From a checkpoint of a small image classifier: depths [3, 6, 6], 28.4 epochs.
Rows from block 4 of a small image classifier, named by matrix and row number. Rows with one number belong to one channel. Each number is 128 + 24 x the weight over its row's rms, rounded and kept within 0 to 255. All counts start at 0. Numbers have three digits each.
After each channel's rows are labels from the 100 images, of 14848, where the channel reaches its highest value: "top examples" is what is common among them. Only what is clearly more common there than usual is listed. The data: drawn human figures in many poses.
# convs0: first 3x3 conv (model.blocks.4.convs.0.weight, 128x128x3x3, each kernel summed), inputs 0-127
# convs1: second 3x3 conv (model.blocks.4.convs.1.weight, 128x128x3x3, transposed, each kernel summed), outputs 0-127

convs0.72:069132097091152125112144134158100132085127129123132154091119115117091116100146148131135103122154152135130119130097155123108114093117179173130101099175095161113153142126144203133151142127145140143104150120071113096130119103112095102135139138152134121158093117138126112110122126131106121124133121161162124156143138135179136173144128150140103092107140120130117075082152106151097117152113
convs1.72:135117124128147077103086165120146100155114125104149135175136149150109146195153117128107136147097188152115129129132130133170167129154097121105128093120110140087126147153147094145147098129121120167094136144150138136103132124157157106103085143167155106111156149128137135117109123118167159121126121098142120074115149137122112103075161132138166135137151147147118170130110127102161119084118
top examples: handstand

convs0.62:121126120091148137135139136131080158099137114099132161135139154100127143100086124140110192109134070124123138111119137143116136127138118162131148119148173126125131083118095126118131163111094131126066106117094135128094148133094114091165122125098131138144129112123193123144112087116133115098146147139076096141144174174165124118091136115107134150124068112123120119115130144114132173149118
convs1.62:139099111114146107102080094131151117120102129100084110137116082098062106106131096101105138158091110142158160142142114126154148121099111115131188139100130117139113176119118119082094123115117113103188136100121098090190178096132125122119144173128134158145106122128102133123086120123123130122126124082140138146123092120092121145103145110133158124172105126125115124124138147122111116131127
top examples: purple top; red top

convs0.29:105100141108134149128189149099131153157089115091117078101136151183114164127117110136077132125117101110127114107151113144139133127116131126142090131113165079137149126141125123156134196179121115142083115140143152131108144142119106142148143106131101157141147128088128154136145148125143105112148154128077143167099116119145107070134121109116156135087123130118173097112155130137117138156090
convs1.29:103119090139121113096107120156129118117081100121144137143123098109155128149121120125133095117105075126146209138138130140140138192121152141149121108094154152142138105117118160090136112101141103164120155112120195074157112107142124137175144125173168152108132092134124113107129094096148144104112102120144117135128110162119154125127107113126107106108138093156124135122163094096108126099113
top examples: star jump; red trousers

convs0.28:086145166106181096149098116157110114149099081132165172095091121115069121095137103105120140133153117091145169114138155128139110139113122125150093148159103135118098141098137108132133119125158129179111097114118131125141136109135146150154130130116125117123141101131169131085133124115105121128119133158140157144104139114156115104184136148160155118149121142156132091039145140155128145130127
convs1.28:166100111097153118157113148106127131118135150105105086112138139110136116147134136150146139172146148131102109150118108131136118140160160107117130113100137081120130155109120125165164138119122153115116129145152088147149106130154128090111144174118114101129104206156105160170122146127154157082113123143147090118113145225123116085121136153135131125116135147115125117131088118139139097091160
top examples: handstand

convs0.7:141150145148148168098072140134162140118153139089109129180126114116127156111113135131158171170093159175114181128143127149130098123118120132147144150136130101121132121112118119112115126152110102085186170130136110176121124128136183123182145141131132154089136140105152150110108129120123127117118120127127124123117080130056144138141114134151127146145147121155143149118077184136128114154126
convs1.7:131170145118099125152133160097127132103079112124125144129103122112098129164175136151106081095124124086159094147111166131126117145118114116095146108101133090189115098090144128182116127133119135138160133128127131092127147130118122128132106099121119143141163139138132131151113132151127131139183162119169101110171068101112132109125092124101151079155109089105113176146134128149134132138096
top examples: walking

convs0.16:156145124155110168138115146117087115165134156129131119111161116109112138159133113065106150138171128084132107151123127125075113121136135154145114146133157079093178115182124123143148135128152101163080086113128110139080142116130100138127140108132109138129098136107078157114109117127132168113134107115121117134090159131152147120093089109106126154134099117186100096148107148155129127140112
convs1.16:109140099089089122096166106147155117110105145158123146103121098155139108112131109144103096127131157146086117122126142123170181150109113118120135100111138124153096158071108131097096092106160090085177134110151144109106152122113167157144150119164068167091100093143094108123120101110125116121116119123126123109126079092112166135109161121114116121122139099113106125113122154123108118109125
top examples: walking

convs0.69:129125118117114146117116106140175141148080115080155149147157117155164144161131135120131123151137133174136104127097125093154133121108137132120105129137114159151136072148194113134134153171155129081145130142194103114123123101109149105123148076125139151094126138157102096137119127121104133081116103140144186155116150128137160124111106115132147115107121124172139125170088168136111115142146
convs1.69:134134132126107097135097149124167101093154151136137118128133102076056125147135107118152090077126133086127119183144108140110103119130113058107154136118146088130090133147095136095131094126123146141119136159110090108139096108136136109138121109123116083101136135129132155135170123109154162133109124139119096083135148112098107112105139158119121094119129139094116143087096119117096084132155
top examples: walking

convs0.39:152137099121127155127123089128119136141134132123123102108156126139055117138117117107122159210152141118128128137101139170143126123131117148163092145143144134158096114166121141126143140148147111108088129097097137111102121133091143108167081092134111116101127100106128083105147127093093109101147133130117115124143170163156137132180115115136096152137142106114124173092180136140097110120085
convs1.39:114192128157145098136133143147156139109102160152117159138118139154164118149135097146098116116106150111141102128110123095084151109121131123129167166104111129156100120079123123122095125086126144158151084099140100151088117117127173089128111094146122095095131139145102172178102136120152117167117154098143149102106095115108102102126079145131119113136144108131151161129146103119177128136116
top examples: handstand; grey trousers

convs0.25:110123142112118160145161090149101144130104137168136105120135119142147102104127112143123090170145127144098084163171077130111118165120123144153097144099119063162137146189171107132129205126166139119106120102159149120129111104097151123127130099149120073129135101153128152145146136110133117115115142126103123140095163093150095133115109132105092115138122121123132145093119150152157150126123
convs1.25:126145126127117134132104135119186109107135094056149101137127133138105143095105114123139106119142094097115106100112101138155115126128142131142121112155117107152144124099063139131146082141112126145121101089118116099064083138116122150130114130134119153126114138133154108104118127116081128174122126116110104131149126133108190144108138133094118090082156076095136107151141076107109110101100
top examples: handstand; white top

convs0.52:152102123118118117147125112140071108122142108108093149123161139074119123105078099135108142136133130075142128109084130143149131101114134160140079166148141130169116155127107133110132099092101134149137126091093096088131110096108112085161128092111131125151124119099123146106091135089121158125133121126120129119155119079154163137115129092178139143085183139152144121101146147135115168143118
convs1.52:125173150159128132094127147150102107163119128136145123112092101124129116131100100138119129155136147163112140116147133145121130145108167150136130080143145114100098100132129114088122131132149120135121119137142104143106116130146146147150141173167095113120141132131111140172114097147089145150113145122086205153121105234139096154135100094164156120173153099148127117116115140108103134135117
top examples: handstand; orange trousers